config.toml
encoder_arch = "vit"
model = "masked image model"
dataset = "rendered roads seen from a driver's seat, with toy cars, trees and houses"
train_examples = 145000
image_size = 32
crop_scale_min = 1
horizontal_flip = false
translate = 0.12
rotation_deg = 5
method = "mae"
mask_ratio = 0.75
loss = "mse"
encoder_norm = "rmsnorm"
encoder_norm_position = "pre"
encoder_activation = "gelu"
encoder_head_dim = 64
encoder_fused_qkv = true
encoder_bias = "all"
encoder_qk_norm = false
encoder_parallel_block = false
encoder_moe = "top_k"
encoder_drop_path = 0.1
encoder_num_experts = 8
encoder_moe_every = 1
encoder_expert_mlp_ratio = 0.25
encoder_experts_per_token = 1
encoder_shared_expert = false
encoder_patch_size = [4, 4]
encoder_layers = 12
encoder_width = 320
encoder_positions = "learned"
decoder_width = 128
norm_pix_loss = true
decoder_layers = 2
residual_init = "none"
optimizer = "adamw"
learning_rate = 0.00087
beta1 = 0.9
beta2 = 0.999
eps = 1e-08
max_grad_norm = 3.0
gradient_centralization = true
l1_shrink = 0.03
max_steps = 33500
batch_size = 256
epochs = 59.1
lr_schedule = "cosine"
final_lr_fraction = 0.1
warmup_steps = 3350
weight_decay = 0.1
Rows from block 9 of the encoder of a small masked image model, named by matrix and row number. Rows with one number within an expert belong to one neuron, the router's apart. Each number is 200 + 40 x the weight over its row's rms, rounded and kept within 0 to 999. All counts start at 0. After the name is the row's rms in percent of the matrix's.
Before each expert's rows are labels from the 100 images, of 14848, where the router gives the expert most weight on average: "top examples" is what is common among them. Only what is clearly more common there than usual is listed. The data: rendered roads seen from a driver's seat, with toy cars, trees and houses. In brackets: how many of the 100.
# router: router (encoder.blocks.9.mlp.router.weight, 8x320), inputs 0-159
# up: expert up (encoder.blocks.9.mlp.up, 8x80x320), inputs 0-159
# down: expert down (encoder.blocks.9.mlp.down, 8x320x80, transposed), outputs 0-159

# expert 0
top examples: truck (93); vehicles: two (77)
router.0,101,178,229,271,198,206,199,230,213,255,205,157,221,179,168,227,190,156,190,191,190,193,193,211,192,201,211,251,165,142,252,214,177,184,191,200,199,160,190,118,170,206,208,267,208,210,196,125,222,178,110,203,199,180,148,225,243,219,236,217,190,159,226,184,132,238,202,246,212,191,158,207,200,195,132,173,249,220,155,125,225,228,195,202,234,178,244,222,184,271,244,228,166,181,196,164,124,207,216,134,202,144,224,241,248,185,217,255,205,163,211,206,191,220,189,185,180,190,225,184,221,149,293,191,227,161,214,181,236,191,183,164,299,149,177,179,168,249,212,285,206,241,211,236,184,175,218,153,256,193,203,124,254,179,236,176,190,209,194,219,250
up.0,097,203,195,194,193,184,146,52,205,220,200,277,204,201,205,195,199,362,323,186,238,216,200,188,207,207,197,214,198,202,195,207,136,206,198,198,199,200,201,199,204,203,193,198,202,255,199,201,195,197,209,198,197,193,201,206,198,191,176,206,191,198,165,198,202,199,198,200,204,199,201,235,202,211,200,209,199,198,206,197,201,201,198,202,210,198,198,199,203,196,197,201,215,198,202,201,172,210,208,198,206,198,203,197,213,198,197,201,188,200,200,194,202,198,185,200,208,206,188,200,200,205,121,146,202,203,197,181,143,200,261,198,168,199,202,295,258,249,197,199,212,201,198,194,59,198,212,153,196,216,197,194,197,199,174,198,204,198,196,199,180
down.0,071,198,202,202,197,202,204,154,200,204,202,150,217,196,200,203,199,186,212,199,129,200,202,193,205,188,210,201,192,194,198,171,209,199,202,192,197,197,199,221,200,199,200,178,200,165,206,204,205,200,201,196,215,200,208,200,202,199,206,190,195,218,205,277,194,195,255,199,201,198,195,205,199,193,193,187,199,214,202,207,200,197,199,201,210,200,204,205,194,201,200,202,196,207,203,202,238,200,197,200,206,338,196,202,199,196,188,262,271,240,198,198,196,190,200,203,184,199,200,200,196,196,182,200,182,206,202,203,283,105,168,202,195,203,141,445,272,199,196,188,196,201,202,200,207,201,205,196,200,200,199,163,203,206,159,132,200,222,200,198,197
up.1,069,217,109,326,178,305,218,178,193,197,128,201,0,200,0,206,200,199,192,194,197,144,200,199,218,195,193,127,193,130,197,226,200,203,204,202,204,197,206,187,202,200,203,407,170,180,203,200,91,201,189,199,219,197,192,200,201,200,215,188,206,192,200,202,190,79,211,204,197,201,203,199,248,120,203,233,201,182,198,203,202,206,201,191,197,210,203,200,196,202,202,200,198,202,196,195,196,200,200,199,200,202,201,207,209,201,200,199,194,200,198,200,321,203,202,199,193,199,0,202,223,197,200,201,198,197,199,222,201,200,202,201,202,201,197,212,276,207,227,198,203,202,201,360,224,196,188,203,208,182,200,205,207,194,195,220,212,199,189,203,279
down.1,077,200,198,199,211,177,120,203,201,197,263,199,191,202,208,192,192,196,200,202,200,199,196,209,186,206,138,611,196,205,202,175,196,201,206,205,200,209,203,303,200,203,194,199,211,199,195,198,195,201,195,214,213,202,206,200,185,192,221,203,200,195,163,201,202,196,198,201,202,227,132,200,200,198,259,249,182,199,202,249,197,298,195,194,279,200,200,169,201,201,205,197,205,195,197,203,200,196,201,202,196,198,202,196,141,200,200,255,307,246,203,198,199,254,208,202,200,196,204,203,194,201,202,197,198,201,192,203,194,207,187,196,0,205,199,195,201,197,206,253,196,217,202,168,206,205,198,219,195,188,218,203,202,202,205,205,176,403,174,199,0
up.2,115,199,206,192,220,203,201,197,198,196,202,206,200,200,162,0,201,199,209,259,235,202,207,220,317,196,212,198,199,201,202,251,167,199,198,196,134,198,194,204,193,204,199,248,198,176,202,198,199,202,201,201,201,193,199,196,198,200,196,202,196,197,204,203,199,202,183,201,273,201,195,193,194,185,200,199,201,199,197,208,195,209,176,203,221,199,200,199,203,212,198,201,233,198,200,199,200,205,214,199,235,192,196,207,198,201,237,210,214,240,218,207,199,196,200,198,205,196,198,193,197,207,211,133,200,204,198,195,195,198,200,199,199,200,201,203,213,196,208,201,222,207,195,201,204,198,199,198,199,198,196,196,187,199,247,200,200,202,214,196,201
down.2,071,198,194,212,200,202,103,217,198,200,201,193,165,205,200,420,203,212,197,206,202,195,201,287,211,197,201,186,202,200,199,124,186,202,195,281,160,193,223,183,209,209,202,197,204,202,191,202,206,203,278,26,192,273,200,200,204,195,257,212,195,197,33,208,200,121,204,207,218,242,168,198,197,196,204,202,177,146,195,223,202,198,203,202,270,205,197,185,203,195,201,168,220,201,46,205,201,205,200,201,198,204,205,53,187,199,212,256,227,200,202,191,181,199,86,199,190,194,195,209,197,203,0,204,201,197,200,194,203,199,208,110,187,205,200,208,202,195,205,197,208,200,196,213,211,188,190,202,209,196,260,198,200,197,207,203,197,201,207,201,194
up.3,116,225,200,202,201,199,201,200,201,206,184,202,201,202,199,201,201,312,193,204,199,250,196,189,184,198,227,195,201,159,200,230,201,211,202,200,205,196,193,198,199,279,196,200,198,162,206,208,172,219,201,200,130,295,130,209,197,198,199,297,201,243,200,200,200,137,181,200,198,219,192,198,194,200,203,199,187,200,195,206,168,202,200,190,200,177,195,79,200,199,201,201,275,199,202,207,200,289,201,195,196,199,73,196,195,200,231,204,200,201,200,198,205,208,196,201,202,206,209,201,227,193,201,200,187,201,197,203,195,187,181,192,200,200,244,200,201,207,200,204,221,225,633,198,199,200,194,200,201,201,199,204,175,195,200,200,192,189,199,227,197
down.3,090,201,168,203,186,194,194,232,211,114,195,199,196,201,197,202,196,192,168,145,275,192,203,199,200,250,198,202,199,195,193,181,192,194,196,174,192,190,203,141,201,214,177,190,207,201,173,206,206,199,202,203,199,273,199,199,203,223,201,252,199,203,203,196,190,194,201,200,200,202,192,203,199,197,206,203,201,201,206,230,218,244,197,225,203,215,256,204,194,205,199,203,181,203,99,199,198,199,205,143,176,197,199,198,201,200,104,154,203,207,184,201,195,202,198,216,204,198,198,199,207,201,206,197,203,197,197,199,259,191,220,195,195,218,194,214,193,200,312,197,237,200,200,197,194,197,200,197,197,199,194,202,225,199,188,199,197,199,201,200,204

# expert 7
top examples: bends left (68)
router.7,089,155,171,232,286,150,179,197,155,208,253,268,220,119,200,196,197,157,193,172,138,185,208,184,236,184,173,174,219,303,147,198,206,186,169,211,197,171,193,201,202,182,220,159,218,159,219,196,217,119,275,229,190,203,214,213,185,209,183,178,262,217,177,158,214,252,203,228,172,182,219,213,200,176,210,247,220,184,185,185,201,196,195,213,172,199,210,203,182,263,178,149,219,163,186,233,181,178,195,260,229,166,153,84,258,171,221,249,181,184,232,152,219,218,188,186,148,138,316,198,220,97,187,159,139,197,267,142,218,217,207,246,297,195,193,172,212,146,174,126,172,218,197,182,281,210,181,88,214,200,279,321,219,214,202,181,280,234,140,204,240
up.0,097,200,202,154,205,208,201,171,216,193,203,200,202,198,155,199,200,203,198,181,205,210,199,203,274,197,204,213,195,202,202,199,200,152,198,208,200,198,198,203,200,201,196,192,200,119,181,165,43,192,201,197,196,201,188,203,202,242,201,199,200,199,192,200,200,202,196,203,201,196,201,192,198,203,199,201,199,200,196,87,208,204,229,208,195,192,211,203,200,204,198,202,197,188,204,202,200,168,270,204,199,200,226,204,244,233,196,203,196,262,201,199,148,198,190,113,195,200,200,148,176,206,356,204,203,212,204,200,194,201,204,276,200,200,201,199,209,200,256,199,201,199,240,198,147,200,213,200,217,197,200,196,195,200,210,194,198,208,0,197,290
down.0,088,206,195,158,199,198,200,191,201,196,197,206,172,204,200,191,200,203,196,201,194,198,200,196,201,199,185,198,201,200,197,194,200,132,209,198,199,199,253,199,200,200,197,189,211,281,203,178,305,196,203,199,199,202,241,202,30,197,194,219,205,201,206,211,227,199,213,126,196,200,201,199,203,220,198,220,205,205,199,203,204,201,200,196,196,206,207,212,199,517,223,205,208,189,224,198,199,183,197,197,199,205,186,196,199,146,192,162,179,203,200,202,273,196,195,202,321,202,195,196,199,200,196,201,195,188,197,136,242,207,202,64,159,199,200,217,198,194,200,188,195,214,200,197,206,200,195,203,196,216,194,189,262,206,203,177,202,202,263,198,198
up.1,105,200,197,200,202,200,194,201,202,198,49,192,146,202,200,200,203,191,206,200,201,203,200,201,180,208,253,166,201,275,352,195,69,209,254,165,222,199,420,201,200,97,199,199,214,199,202,194,181,207,199,251,329,199,201,386,200,195,203,199,198,199,199,201,197,61,197,202,195,202,201,206,197,199,200,198,198,199,201,199,199,198,304,333,215,198,166,159,201,211,200,312,110,200,203,202,173,201,195,191,203,151,199,201,149,200,199,227,197,274,200,200,120,200,188,203,213,199,200,204,205,210,134,198,201,196,199,113,200,201,198,145,205,203,200,197,208,156,196,198,184,205,165,135,199,203,205,195,198,195,192,200,198,201,339,200,182,195,229,202,205
down.1,103,183,200,198,199,193,198,204,208,193,375,198,206,204,198,203,199,198,159,191,197,202,208,289,223,199,202,200,199,346,205,199,198,198,268,204,197,163,101,12,196,198,199,194,200,201,200,204,209,204,202,201,197,199,201,206,202,199,222,197,202,198,194,200,209,203,201,200,150,178,202,215,198,268,197,215,161,243,202,211,229,192,199,169,199,199,209,284,196,202,171,198,197,179,205,201,200,186,199,171,95,181,200,236,208,242,202,198,197,200,208,105,205,225,96,135,205,273,198,235,273,200,196,212,202,206,200,378,196,198,207,195,51,248,200,201,190,135,202,237,204,204,353,202,202,206,194,199,216,199,176,196,192,205,199,194,200,202,199,198,376
up.2,074,197,211,198,198,201,230,199,174,198,204,220,197,199,238,200,207,196,191,202,245,203,201,253,197,197,194,215,199,117,193,198,190,202,169,268,199,203,200,4,202,204,199,33,194,204,200,264,200,201,309,163,204,196,201,201,193,200,198,108,211,233,65,204,200,219,203,54,200,205,200,195,204,228,199,205,199,197,188,195,205,202,197,198,202,200,198,202,193,200,198,200,200,207,195,161,224,209,205,201,201,234,200,119,197,194,197,200,197,203,216,158,191,205,196,201,162,200,202,199,201,216,206,201,208,207,247,199,186,202,200,276,191,200,266,199,134,193,201,178,200,189,272,198,205,199,202,180,200,197,200,194,200,199,193,204,221,275,196,195,194
down.2,118,201,198,200,213,200,204,197,202,199,201,155,200,198,197,202,201,201,201,198,198,198,211,200,198,206,201,199,200,208,90,195,202,203,104,198,201,232,200,300,201,202,200,273,200,201,200,195,199,201,0,185,202,205,163,198,201,199,201,267,199,196,391,201,200,195,201,200,201,200,199,201,201,198,193,144,220,126,199,203,195,205,201,207,198,202,199,197,200,204,198,223,228,200,156,200,200,258,198,202,199,199,197,203,197,201,199,200,203,200,200,222,196,200,215,352,216,195,182,200,202,206,206,201,140,200,201,167,202,199,201,197,201,262,201,254,200,183,201,345,195,198,199,158,197,202,201,297,218,263,201,203,200,198,200,199,198,202,202,198,151
up.3,123,199,196,202,196,193,142,130,200,198,197,201,216,201,198,75,189,196,199,208,209,195,152,197,204,202,421,197,293,354,202,208,200,196,218,199,199,204,202,174,201,202,197,74,195,200,200,193,226,199,201,199,200,205,191,200,297,309,212,197,201,192,186,201,204,198,200,197,203,197,200,200,199,206,201,186,197,198,204,135,200,198,201,198,199,201,192,190,202,185,200,402,204,199,200,200,202,199,199,222,203,200,177,198,225,460,202,196,202,202,205,186,196,195,245,202,207,203,199,246,202,188,196,206,186,197,198,202,198,188,200,216,270,312,203,198,203,202,207,201,197,202,197,159,206,201,198,202,177,202,199,204,194,201,202,181,198,199,199,326,269
down.3,101,202,200,198,31,353,197,164,241,195,204,195,201,206,201,201,151,199,200,194,202,200,271,183,209,203,200,196,201,198,200,99,184,202,214,201,230,195,207,226,203,122,173,199,185,200,197,200,253,304,233,204,198,205,193,112,192,229,67,199,199,192,193,200,193,251,197,93,352,201,218,194,151,195,201,199,193,206,200,192,203,203,203,200,260,197,202,200,197,203,59,199,193,191,203,205,343,194,208,205,205,197,199,207,202,201,206,199,199,198,201,199,195,199,206,205,338,200,197,284,200,198,198,200,137,207,198,125,197,196,202,199,201,185,197,200,261,200,167,30,198,198,202,203,202,199,199,170,183,189,221,217,199,151,158,202,193,208,198,200,204

# expert 3
top examples: bends left (74); dusk (71); vehicles: two (71)
router.3,082,228,172,186,237,223,194,229,223,184,197,216,148,299,178,197,262,238,204,197,233,225,237,231,242,234,264,185,257,171,198,245,259,223,193,211,242,181,235,188,221,110,165,175,189,185,230,247,172,174,142,187,178,265,205,225,138,290,191,223,160,221,245,160,211,209,184,189,237,234,161,242,198,231,304,170,174,213,239,261,189,210,202,228,237,278,219,210,225,216,228,213,218,222,214,229,197,273,173,292,178,235,178,183,183,221,190,207,193,278,214,179,208,185,243,222,214,239,160,168,258,273,122,207,197,233,204,219,182,220,172,233,160,256,173,234,197,236,142,252,215,193,179,212,151,243,226,183,192,202,181,265,287,200,225,165,163,203,251,207,170
up.0,080,201,144,199,198,205,200,125,185,201,200,201,196,200,208,200,198,0,204,207,201,308,196,140,198,189,199,207,190,210,201,198,200,236,200,277,198,416,104,302,203,202,202,195,200,188,203,204,199,189,201,187,196,195,196,220,235,204,203,200,194,278,204,202,199,196,197,176,215,214,201,197,162,227,206,199,207,192,207,203,196,195,218,197,202,201,211,207,196,202,200,203,198,194,0,231,200,195,201,198,201,199,204,201,312,204,202,192,210,197,205,209,200,194,195,204,197,208,209,187,194,201,198,201,201,0,185,193,197,200,196,218,187,199,191,196,23,197,197,205,197,201,212,200,199,195,199,205,209,198,215,132,199,211,199,202,191,203,198,200,184
down.0,087,206,226,209,188,207,160,301,190,186,197,198,202,211,180,202,255,201,199,175,195,208,172,164,199,207,213,191,229,264,191,201,197,217,198,184,213,190,208,178,207,214,200,216,198,205,204,207,203,214,209,194,203,201,188,233,206,229,204,150,213,223,196,203,203,201,202,196,196,199,202,200,204,192,207,200,235,195,198,200,206,201,202,212,200,221,189,175,207,199,209,196,146,201,195,145,200,90,202,202,214,203,200,175,201,193,208,204,193,210,206,200,211,210,193,207,202,221,204,185,225,206,199,209,185,199,204,199,211,197,195,199,198,201,195,0,196,219,196,197,193,179,187,270,211,201,158,198,196,176,199,198,197,131,205,213,221,219,200,186,277
up.1,112,198,199,202,196,200,200,208,198,201,200,200,207,201,157,201,202,200,200,200,89,198,192,203,120,200,202,197,0,200,162,200,203,197,196,196,195,201,197,206,206,148,199,198,200,197,198,198,275,83,202,200,204,200,199,201,204,200,200,201,197,206,209,371,192,197,198,200,195,200,196,201,202,200,202,197,200,222,200,188,201,198,198,199,202,195,214,199,203,237,201,206,291,193,199,195,201,204,202,196,145,198,185,200,202,200,193,195,198,203,191,196,199,202,136,201,200,294,203,205,186,198,198,197,197,198,201,189,202,207,198,203,199,198,188,199,200,267,198,197,200,198,200,208,199,200,201,190,202,200,199,188,204,197,202,198,200,195,202,198,203
down.1,109,203,191,160,193,202,200,206,209,204,210,195,197,206,200,206,196,194,198,200,202,268,203,198,207,198,226,198,206,246,201,200,201,206,207,201,201,201,197,174,205,191,190,199,202,197,198,203,200,335,200,200,206,208,197,198,205,200,201,197,200,199,0,200,235,56,197,202,204,199,203,203,199,196,200,199,202,197,191,193,199,217,188,200,202,199,197,200,203,194,201,202,190,196,258,234,127,203,201,126,173,201,192,201,204,203,212,195,210,186,242,185,192,197,196,225,192,183,201,223,352,207,200,349,220,194,203,218,171,197,225,202,214,194,197,203,189,203,198,200,223,193,184,195,299,194,146,203,203,196,217,205,231,202,293,202,200,202,190,163,193
up.2,116,201,197,204,221,200,198,204,129,198,202,201,200,201,202,202,202,200,197,199,200,207,63,197,200,188,203,193,202,352,201,207,214,188,199,226,198,212,202,201,197,200,198,200,203,205,196,202,211,179,191,204,208,203,202,206,200,203,202,201,198,202,233,202,190,183,202,195,200,202,134,200,199,202,191,198,189,211,196,181,193,201,197,203,165,199,214,195,198,201,201,202,199,205,199,197,191,199,200,208,195,221,200,46,203,196,199,203,201,201,202,198,201,199,199,203,181,202,205,199,44,200,198,196,203,203,199,196,187,200,201,202,198,198,202,190,200,199,195,204,200,198,205,193,665,197,201,191,197,197,201,199,194,197,206,198,200,202,201,200,201
down.2,108,194,188,201,206,200,202,203,194,206,206,201,202,209,210,202,199,203,198,199,209,187,199,204,201,160,206,203,47,146,202,197,200,196,204,200,196,208,209,206,194,198,205,198,215,201,196,195,173,195,287,194,182,203,198,200,227,200,200,200,203,202,183,287,190,210,201,192,182,201,196,79,200,199,207,194,200,200,201,202,200,209,205,192,175,203,202,197,196,198,199,199,194,204,186,200,200,200,198,198,188,199,193,200,205,200,205,199,192,197,196,204,27,201,209,200,196,208,198,215,202,198,178,200,201,196,199,185,206,190,182,193,304,200,209,200,196,199,193,0,165,201,197,210,198,200,147,185,202,190,198,198,231,197,200,206,198,200,199,202,108
up.3,117,192,199,192,199,195,208,251,203,204,197,207,206,200,202,198,204,203,199,197,199,204,103,192,176,211,202,200,188,201,206,202,203,199,195,200,197,196,196,198,200,200,199,186,200,194,194,202,315,205,539,205,203,198,206,201,197,199,200,200,197,204,200,214,216,157,200,205,201,196,199,202,204,199,202,213,193,201,197,191,199,189,187,187,201,202,202,209,206,206,204,241,200,197,201,196,199,202,385,166,203,198,173,206,197,195,198,192,201,199,204,199,90,191,12,204,195,207,480,241,198,202,191,200,202,234,203,200,205,204,250,140,198,193,122,198,197,236,208,199,205,127,193,203,197,203,205,197,189,205,205,195,287,213,203,207,197,201,201,182,203
down.3,101,192,201,171,19,200,209,148,201,194,199,199,202,206,200,198,186,200,207,224,205,204,219,195,216,193,200,196,195,181,204,53,200,211,197,207,202,201,194,205,180,192,195,199,182,194,208,201,211,200,206,220,201,215,206,206,214,189,199,187,197,208,188,445,159,218,202,211,194,189,166,203,238,203,202,196,204,201,199,197,206,197,198,194,199,193,199,207,199,191,207,201,239,198,199,222,199,223,196,194,195,225,176,196,208,207,202,196,199,194,209,201,195,172,194,197,198,200,212,202,394,208,197,193,209,201,200,195,187,197,199,234,207,194,204,199,200,203,198,188,201,202,200,202,200,201,0,197,202,190,202,207,205,284,225,217,205,203,192,200,195

# expert 6
top examples: truck (100)
router.6,094,145,261,235,172,141,208,171,243,143,177,142,237,154,170,203,217,150,149,229,190,270,155,187,155,209,259,82,231,187,233,157,230,144,229,231,145,215,208,347,153,208,193,232,205,168,217,164,210,165,155,174,201,168,209,194,202,174,182,266,202,149,213,188,191,180,143,202,185,176,241,194,191,246,159,178,259,237,206,220,155,233,262,213,205,239,183,173,191,192,205,166,213,219,174,211,177,165,255,209,194,191,209,266,218,218,219,212,165,162,212,199,177,210,213,187,170,137,141,207,182,250,192,228,119,279,141,199,180,156,240,183,167,214,241,245,254,186,172,266,215,180,166,67,182,234,191,217,196,225,218,225,139,237,149,213,153,130,205,143,222
up.0,085,197,203,199,186,201,199,202,196,200,201,196,198,199,207,199,201,190,295,201,231,206,203,189,192,199,200,315,192,157,197,189,203,199,170,152,198,289,199,199,239,207,200,193,178,204,196,199,209,200,203,276,200,199,200,200,207,205,191,187,202,199,169,218,438,199,194,199,201,191,202,209,77,196,197,199,209,195,214,201,213,233,197,198,205,203,192,205,204,198,190,264,189,213,200,205,165,205,203,201,195,346,152,193,199,203,201,204,203,197,210,203,243,225,184,194,96,327,209,197,202,197,205,203,202,200,200,203,173,197,206,198,193,202,199,180,205,191,215,200,225,197,201,224,197,201,191,329,191,203,197,200,198,316,133,205,194,199,206,199,209
down.0,085,203,201,201,194,200,158,203,200,0,199,201,202,207,269,191,263,202,200,204,200,200,193,189,201,200,198,199,199,201,93,173,206,202,204,199,231,201,235,204,201,198,199,196,249,205,212,201,201,197,199,204,198,195,203,0,151,203,195,256,253,201,211,175,196,201,194,196,199,193,171,217,200,207,192,205,203,202,289,199,199,200,198,194,234,198,199,199,202,197,198,192,184,200,201,184,204,199,254,161,214,201,343,198,206,202,200,200,193,220,201,202,83,234,200,98,202,200,197,192,205,200,173,202,209,202,201,202,209,254,201,225,0,203,201,197,204,185,201,196,198,204,468,190,196,203,139,186,191,199,199,190,184,199,166,227,202,206,201,203,220
up.1,085,239,198,202,201,198,197,197,200,194,198,197,197,157,193,144,193,206,201,199,215,199,202,200,203,201,225,259,189,205,201,201,201,201,200,199,202,185,204,198,203,203,200,199,199,194,201,190,199,88,201,198,200,200,202,198,221,200,202,192,199,200,196,208,200,247,202,201,204,200,202,199,197,193,198,202,201,198,201,185,203,227,204,200,198,210,199,202,200,197,199,203,196,190,197,192,198,203,197,197,195,180,198,199,214,200,203,203,201,198,199,204,44,203,205,209,201,198,204,201,197,179,230,198,204,187,210,198,197,204,199,196,205,206,197,198,202,199,206,200,194,202,197,204,201,200,199,202,205,197,209,87,201,194,200,199,201,200,0,210,201
down.1,080,193,216,199,194,231,204,261,204,194,197,193,190,246,184,194,198,181,197,200,209,206,211,197,198,201,207,190,198,0,200,247,214,192,319,198,201,254,194,194,215,196,203,200,207,207,203,195,205,199,206,199,198,199,200,201,201,198,205,201,201,200,196,202,199,195,202,200,198,215,202,199,172,198,202,149,201,207,204,201,188,194,208,247,201,207,197,198,206,261,199,209,201,151,197,200,200,220,193,80,193,260,203,179,222,199,160,184,221,210,196,199,503,200,122,206,203,203,202,205,201,200,208,200,200,196,134,181,237,203,207,196,204,179,199,198,197,199,202,191,201,236,201,201,141,201,194,170,197,176,198,200,209,198,203,192,179,206,484,200,198
up.2,100,197,205,213,205,198,199,205,335,195,204,203,237,197,197,199,204,197,400,197,195,279,201,203,196,203,199,200,198,198,131,196,199,199,209,199,202,204,202,193,197,195,0,204,199,198,197,201,200,200,200,186,214,197,198,200,175,204,197,200,199,196,200,204,286,199,259,198,198,201,214,196,200,197,197,198,200,195,198,195,200,201,217,203,199,197,195,196,198,200,239,202,195,197,182,199,201,203,205,254,176,202,199,199,193,204,200,201,194,187,201,201,197,198,197,197,200,200,199,204,222,200,199,198,194,165,211,198,201,203,219,200,201,201,259,189,197,200,208,198,200,167,197,171,250,199,13,204,200,205,204,200,224,200,202,205,201,222,201,206,200
down.2,078,198,212,199,199,191,197,62,381,195,200,106,201,201,202,192,203,201,199,202,196,203,197,212,199,195,207,197,158,204,202,194,189,190,200,203,192,193,240,184,212,200,634,209,202,190,196,197,198,199,199,200,201,200,220,235,203,204,191,169,198,200,195,199,198,160,200,218,197,207,203,104,214,201,203,198,201,244,202,202,197,229,195,215,224,94,236,196,200,208,200,191,195,201,202,200,196,200,201,196,198,64,227,211,198,189,180,204,201,200,135,206,204,204,199,199,205,200,202,200,204,172,197,199,199,200,199,199,201,205,208,199,200,207,197,225,214,188,202,142,207,202,203,204,193,197,187,202,203,204,205,198,203,201,211,196,194,206,199,191,190
up.3,106,204,202,203,230,193,180,202,0,208,195,210,200,201,201,195,220,201,199,206,205,200,192,211,197,201,211,185,210,155,203,175,199,198,189,208,198,209,208,205,200,189,202,202,195,201,198,220,198,199,198,199,293,199,194,199,201,200,159,203,191,209,209,197,102,199,199,200,200,196,119,206,206,204,199,197,194,206,180,190,210,199,202,199,219,201,197,199,199,213,196,195,207,202,206,188,197,199,200,198,174,193,201,200,200,189,203,186,198,197,202,144,160,197,205,245,200,189,198,202,199,296,193,199,187,202,77,201,211,199,109,196,200,204,43,198,203,203,197,203,201,212,197,198,197,201,208,199,202,129,198,259,202,200,199,200,200,312,200,202,198
down.3,066,213,200,197,204,200,216,199,196,221,274,210,190,180,202,205,175,201,197,198,166,201,198,251,202,203,191,217,194,199,255,208,129,227,105,206,200,199,190,195,210,224,217,189,194,187,197,209,183,197,218,201,208,217,196,175,187,199,206,203,211,208,213,212,211,200,200,206,219,198,200,45,200,193,189,204,202,200,178,206,204,197,204,200,217,202,230,207,199,200,202,206,204,202,198,201,200,201,203,197,200,200,228,187,200,188,197,190,202,199,192,199,210,200,194,199,190,199,201,292,188,131,222,200,225,195,202,78,163,200,210,192,203,201,441,202,201,188,210,251,200,201,198,196,201,203,283,420,201,200,204,194,197,188,201,201,186,198,204,188,207